config.toml
model = "class-conditioned image diffusion model"
dataset = "simulated stained blood smears"
train_examples = 195000
image_size = 32
horizontal_flip = true
conditioning = "class"
arch = "uvit"
objective = "epsilon"
cond_dim = 256
targets = ["large cell"]
num_classes = 7
cond_dropout = 0.1
norm = "rmsnorm"
norm_position = "pre"
hidden_act = "gelu"
mlp_ratio = 6
head_dim = 32
fused_qkv = true
qk_norm = false
parallel_block = false
inner_norm = false
patch_size = [2, 2]
layers = 6
width = 160
positions = "rope"
init = "xavier_uniform"
residual_init = "none"
optimizer = "soap"
beta2 = 0.99
learning_rate = 0.0021
beta1 = 0.95
shampoo_beta = 0.99
eps = 1e-08
precondition_frequency = 10
max_precond_dim = 1024
one_sided = false
adamw_lr_other_params = 0.0014
max_grad_norm = 3.0
l1_shrink = 0.03
ema_decay = 0.995
max_steps = 17600
batch_size = 256
epochs = 23.1
lr_schedule = "step"
warmup_steps = 880
weight_decay = 0.3
adamw_weight_decay_other_params = 0.01
Rows from block 3 of a small class-conditioned image diffusion model, named by matrix and row number. Rows with one number belong to one neuron. Each number is 128 + 32 x the weight over its row's rms, rounded and kept within 0 to 255. All counts start at 0.
Before each neuron's rows are labels from the 100 images, of 14848 (inputs lightly noised), where the neuron reaches its highest value: "responds to" is what is common among them. Only what is clearly more common there than usual is listed. The data: simulated stained blood smears.
# fc1: MLP up (model.blocks.3.mlp.fc1.weight, 960x160), inputs 0-79
# fc2: MLP down (model.blocks.3.mlp.fc2.weight, 160x960, transposed), outputs 0-79

responds to: dark grains
fc1.414 [128 157 130 129 103  96 128 117 119 144 128  79  99 164 113 131   8 170  73  76 111 114 148  60 135 130 147 101 106 107 161 137 129 123 144 152 162 127 128 178  98 136 102  75 128 147  93 149 209 102 125 101 171 136 132 134 128  93 127 110  93 148 142 114 141 119 147  65 164  79 105 109 155 158 128 114 138 128 162 146]
fc2.414 [129 127 135 100 128 226 158 104 128 128 138 142 129  57 131 141 199 133 122 175 128 128 139 143 125 137 127 124 127 145 250  89 106 133 133 129 105 137  90 103 164 128 124 161 128 116 105 125   0 132 127 155 118 129 128 128 119 190 138  88 137 146 105 126 135 172 142 135 112 130 132 134 105 144 128  85 145 127  63 134]

responds to: crowded; discs; target cells
fc1.172 [111 101 127 128 139 126 175 164  28 118 144 113 134  91 121 116 110 131 128 118  30 132 127 128  96 130 125 137 130 192 146 128 127 140 129  95 125 127 133 129 153 125 111 127 139 118 140 119 186 116 131 138  93 162 139 116 147 184  49 155 129  85 127 158 106 124 180 127  83 144 127 128  67 164 131 122 183 115 162 117]
fc2.172 [126 136 129 113 121   0 115 128 146 145   0 134  65 129 212 129 128 128  69 124 128 179 120 128 128 128 133 129 130 128 128 143 128 135 138 128 121 128 170  83  92 128 127 135 137 128 126 128 101 172 177 124 154 113 107 179 137  38 136 109 108 163 128 132  81 131 144 171 204 124 135 129 126 141 128 138  66 179 137 129]

responds to: dark grains
fc1.742 [109 128 108 163 128 179 179 173 199 127 119 156 123 128 121 115 192 154  97 161 128 129 128 107 128 164 124 140 117 141 127 124 129 128 128 131 180 131 128 147 190 160 111 122 123  91 128 128  80 131  98 137 109 155 128 138 197 152 150 136  74 124 128 115 128 128 126 117 130 127 128 139 173 116  68 128  90 144 172 138]
fc2.742 [131  71 137 129 130 128 113 128  85 150 128 134 128 125 112 112 138 134 195 112 109 125 140 226 126 109 129 128 184 113 151 216 166 170 128 140 125  84 128 113  54 128 191 128 128  71 127 153 127 129 222  93 120 117 122 124 188 126 112 167 143 112 104  90  77 127 131 126 119 141 128 130 111 190 126 128 173 102 117 115]

responds to: spiky cells
fc1.101 [162 148 110 136  45 123 107 122 133 113 123 125 131 126 141 133 133 121  81 117 155 129 175 117 124 124 107 135 135 113 107 113 122  97 136 119 128  51 145  68 130  51 116 119 127 191 140 115 123 131 160 142 132 168 132  95  89 123 147 105 135   9 150 138 123 142  66 126 130  97 174 169 117 127 169 127 143 180 146 146]
fc2.101 [126 155 129 129 126 129 122  75  57 123 128 128  94 142 152 127 104 145 255 123 117 122 128 115 149 128 232 128 127 124 129 128 127  98 122 155 136 117 121 118 129 192 125 122  47 139 127 125 114 126 118 120 130 181 130 151 113  65 127 129  91 129 128 133 146 127 110 140 155 192 124 176 145 138 183 125  55 129 131 145]

responds to: spiky cells; target cells
fc1.26 [124 179  82 131 122 109 128 130 174 131 114 121 114 145 145 127 122   0 130 120 141 123 152  71 143 118 112 139 120 122 127 127 125 123 153 128  97 147 212 127 130 131 160 131 132 132 125  96 213 131 139 128  99 134 172 155  99 129 123 124 133 120 128 133 127 144 143  78 120 100 135 131 119 119  78 127 131 141  99 126]
fc2.26 [140 131 119 124 119 129 121 131  65 131 115 110 131 127 128 103 112 122 127 106 128  83 129 134 102 147 128 120 129 137  91 220 116  54 183 148 129  96 130 126  81 141 124 156 112 129 131 130 139 132 152 147 154 162 133 129 125  28 123 128 118 114 106 147 135 244 133 131 130 118 217 127 127 121 144 131 124 122 153  83]

responds to: dark grains
fc1.685 [146 162 173 141 144 109 131 118  91 122 150 122 134 126  74 124  78 203 126 118  11 135 121 132  78 121 139  88 128 136 137 133 125  51 150 137 163 122 111 153 132 121 143 129 141 112 104 130 127 131 134 110 131 103  54 145 177 117 128 134   0 114 105 126 202 114 176  92 126 135 116 128  56 159 125 125 151 133 132 126]
fc2.685 [128 124 126 114 121 166 124 129 133 121 129 136  55 222 127 125 130 124  50  91 129 126 130 122  99 128 124 124 144 113  81 136 128 166 116  65 102 111  83 128  99 134 134 127 119  67 135 117 134 113 107 111 130 129 129 121 136 205 130  32 255  85 121 104 137  92  46 145 145 131  45 114 180 123 133 128  98 128 121 123]

responds to: teardrops
fc1.24 [123  96 115 127 110 165 121 120 128 148 131 165 130  97 132 157 175 215 196 114 128 134  81 129 149 101 132 134 160  91 128 126  69 127 125  65 109 116 137  92 131 131 128 131 133  26 126 188 100 156  93 117 137 164  69 103  82 103 143 113  94 109 205 127  79 108 147 128 147  92 114 127 146 195 236 166 134 119 129 128]
fc2.24 [128 146 147 128 120 101 171 150 190 103  38  62 129 144 130 128  55 113 125 118 118 137 139  46  75 126 116 143 127 128 170  91 172 145  79 167 128 128 151 131 124 119 129 128 128 193  86 161 132 129 141 176 141 127 129  69 136 108 123 127 129 141  48  99 141 132 126 182  69 132 127 127 130  83 125 108  79 116 100 125]

responds to: spiky cells; crowded
fc1.12 [178 131 124 143 127 129 148 128 152 129 128  56 106 120 146 161 131 128 127 138  94 126 126 137 108 128 129 112  86 161 120 121 125  82 145 142 139 139 166 140 128 128 182 142 129 130 123 123 136 129 154 113 129 159 134 151 121   0 127 130 117 234 128 130  53 136 185  55 183 121 110 108 160 154 148 128 129 116 113  62]
fc2.12 [104 168 143 128 128 133 135 136 128 128  92 109 120 147 140 130 105  24 131 134  97 135 126 152 134 131 127 128 178 120 136 193 127  94 132 126 155  89 133  90 107 157 131 179 152 120 127 128 132 127 204 128 134 128 125  99 129 223  43 126 155  49 121 127 235 127 140 140 124 144 111 130 120 141 135 189 118 128 103 140]

responds to: discs
fc1.454 [186 112 122 125 126 132 128 141 233 128 133 121 220 105 176 130 115 123 108 138  84   0 140 129 103  31 167 141 110 126 134 122 119 128 120 123 164 227 112  55 120 128 128 123 128 105 120 136 145  91 138 102 128 111 128 122 128 232 108 101 128 189 126 125 138 176 115 127 149 128 129 133 175 144 120 128 123 104 129 128]
fc2.454 [129 179 129 122 128 114 127 129   0 126 126 190  61 127 143 126 128 188 128 113 141 255 131  63  78 167  68 130 127 127 129 135 128 123  99 113 134  36 138 128 147 141 125 129 132 135 103 129  59 165 132 104 134 136 134 149 126  46 117 161 138 151 116 129 128 128 157 130 145 161 117 134 106 131 135 130 128 126 132 153]

responds to: teardrops; ovals
fc1.387 [ 96 110 116 142 143 173 110 141  96 119  91 143 131  80 255 130 136  57 166 132 210 118 131 159 128 128 100 123  71 135 121  79 127 133 133 126 106 136 111 137 131 128 129  98 116 119 128 143  56 158 128 134 124 127 125  98 133 129 116  90 135 128 141 103 143 113 113 186 118 140 120 103 159 132 128 158 105 144  94 131]
fc2.387 [164 148 127 127 118   0 135 126 128 112  85 130 125 113 128 130 134 106 145 176  35 181 129 120 182 117 169 130 149 119 155 127 136 117 124 144 141 140 255  96  92 127 131 140 161 132 127  91 171 128 122 104 188 140 128 132 145 125 122 129 111 130 133 174   3 112 109 136 103 129 141 124 131 129 109 144  97 116 112 126]

responds to: dark grains
fc1.311 [123 131 136 141 127 160 126 129  80 123 141 134 136 125 123 127 123 133 133  99 138 132 141 121 132 121 101  98 139 132  98 128 134  71 125 155 129 121 128 122 255 119 133 146 143 145 125 119 129 116  95  53 127  81 133 130 119 120 128   0 129 112 123 129  76 118 148 146  23 123 100 145  95 128 107 116 100 172 121 152]
fc2.311 [137 115 118 127 108 139 131 121 112 139 126 115 129 130 127 129 216 156 128 127 255 115 128 103 128 108 119 127 255 123 185 130 163 128 136 255  98 130 105 133 114 205 126  86  84 123 126 125 136 131 134 125 125 130 109 215 134 145 126 211 109 127 134 103 132 128 126 162 162 139 127 141 101 128 164 132 120 131 134 108]

responds to: discs
fc1.340 [166 129 110  25 131 127 178 178 167 139 158 127 132 136 128 138 128 142 128 104 122 132 113 130 162 108 157 172 151 129 128 135 113 105 147 133 138 102 125 151 128 148 133 128 128 103 120 125 107 128 246 180 128 128 128 140 141 162 137 128  84 154  93 129 104 122 134  57 105 128 147 135 116 101 170 128 126 103 130 128]
fc2.340 [128 121 128 255 117 120 100 127 102 141 129 208 129 124 124 128 130 128 183 125 153 130 129 128 166 128  91 125 105 109 128 125 122 130 109 126 119 107 123 129 129 119 129 126 133 167 129 129 138 161  29 113 180 128 125  29 137 124 149 126 207 173 127 121  49 105 133 149 143 189 128  98 142 126 225 131 136  57 128 170]

responds to: spiky cells
fc1.734 [150  59 100 121 128  83 114 119 124 129 127 121 142 146 104 133 128 134 141 119 127  82 131 125 120 175 125 182 171 136 125 130 127 232 156 124 155 129 135 129 127 104 145 130 123  91 126 145  78 126 133  83 126 178 108 126  57   0 142 130 159  97 128 236 137 141 106 131 128 184 122  23 191 138 123 123 124 136  14 135]
fc2.734 [128 133 129 124 118 130 186 128 157  71 126 172 136 124 124 141 170 114 147 140 110 255 128 105  83 122 143 125 120 126 147 128 155 116 115  56 123 137 139 128 129 196 128 208 129  68  44 128 129 122 135 142 128 127 126 214 133 127 126 124 122 130 126 111 123 117 105 160 162 130 190 132 128 123 154 112 185  43 109  99]

responds to: spiky cells
fc1.436 [116  85 142 124 135 153 130 138  94 122 108 123 148 134 140 126  83 125 129 119 127  80 129 114 184 133 191  95 151 127 128 129  82  72 138 101 129 131 241 188 127  92 139  64 124 114 129 185 105 131 133 155 217  77 219  61 127  77 131 149 136 135 130 133 131 134 124 120 124 123 135  96 104 126 126 112 127 102 124  78]
fc2.436 [ 78 141 120 137 135 125 120 129 123 128 138 139  97 220 120 128 147 119 127 126 155 147 134  71 140 136 126 135 105 134 129 116 133 122 139 119 122 124 120 123  63 141 128 140  99 116 136 108 130 143 118 127 117 143 131 144 116 121 136 121 124 123 134  29 132  89  87 117 132  75 126 127 255 123 172 137 179 125 129 148]

responds to: crowded; discs
fc1.106 [108 115  34 137 179 161 134 123 117 129 184 142 130 122 123 139 168  99 115  95 139 127 127 151 179 129 128 240  72 148 128 107 150 132 140 111  77 131 133 113 214   0 135 131 123 137 220 152 127 128 136 126 121 134 129 127 120 205 135 132 100 114 148 133 121 123 128  77  96 127 140 117 127 159 129 131  27 195 151 115]
fc2.106 [103 202 129 117 130 122 130 122 149 130 115 114 124 137  90 125 127 114  81 129 127 111 132 133 131 160 126 124 190 124 112 145 131 109 207 159 124 118  87   1 128 252 152  60 128  93 119 129 134 129 138 151  85 132  67 127 145 128 129 128 124  94 131 116 120 118 129 157  70 126 133 128 126 131 160 128 127 131 122 153]

responds to: spiky cells; dark grains
fc1.746 [129 106 127 114 248 127  97 123 142 132 126 131 195 128 129 129  80 162 140 111 100 129 121 184 140 111 125 106 125 134 115 111 130 127 113 130 138 130 132 183 105 214 130 118 118 124  87  94 141 120 184 154 122 130 130 138 140  45 121 143  27 134 138 140 124 125  49 122 131 114 136 130 166 142  23 147 135  97 123 137]
fc2.746 [122 117 129 120  92 124 137 131 147 128 140 118   0 129 130 105 190  93 121 155 129 132 141 130  79 120 129 122 110 134 126 118 124 155 110 116 134 132 131  78 104  83 172 133 175  92 156 128 129 184 130 127 109 118  98  97 127 255 133  82 131  62 137 113 116 174 130  80 126 132  71  63 143 158 108 128 168 127 133 182]

responds to: target cells
fc1.83 [166   0 143 128  89 125 144 128 128 151 135 125 128 116 170 186 152 127 114 162 139  81 173 128 120 126 132 132 182 128 134 129  90 127 128 151 152 136 118 143 136 138 140 128 128 128 156 136 125 102 112 121 108 144 113  77 126 123 133 119 195 114 135 129 127 129  88 129 123 120 127 105 128 130 117 176 107 112  95 182]
fc2.83 [128 182 128 137 144 143 111  93 129  95 127 153 127 123 139   0 128 100 127 119 128 116 134 128 162 128 128 133 129 128 130 131 137 129 129 129 122 127 128 128 128 135 115 128 118 128 140 128  97 130 133 124 155  97 144 166 128 123 128 128 128 127 128 124 106 143 170 112 106 125 141 128 128 167 128 116 114 132 197 123]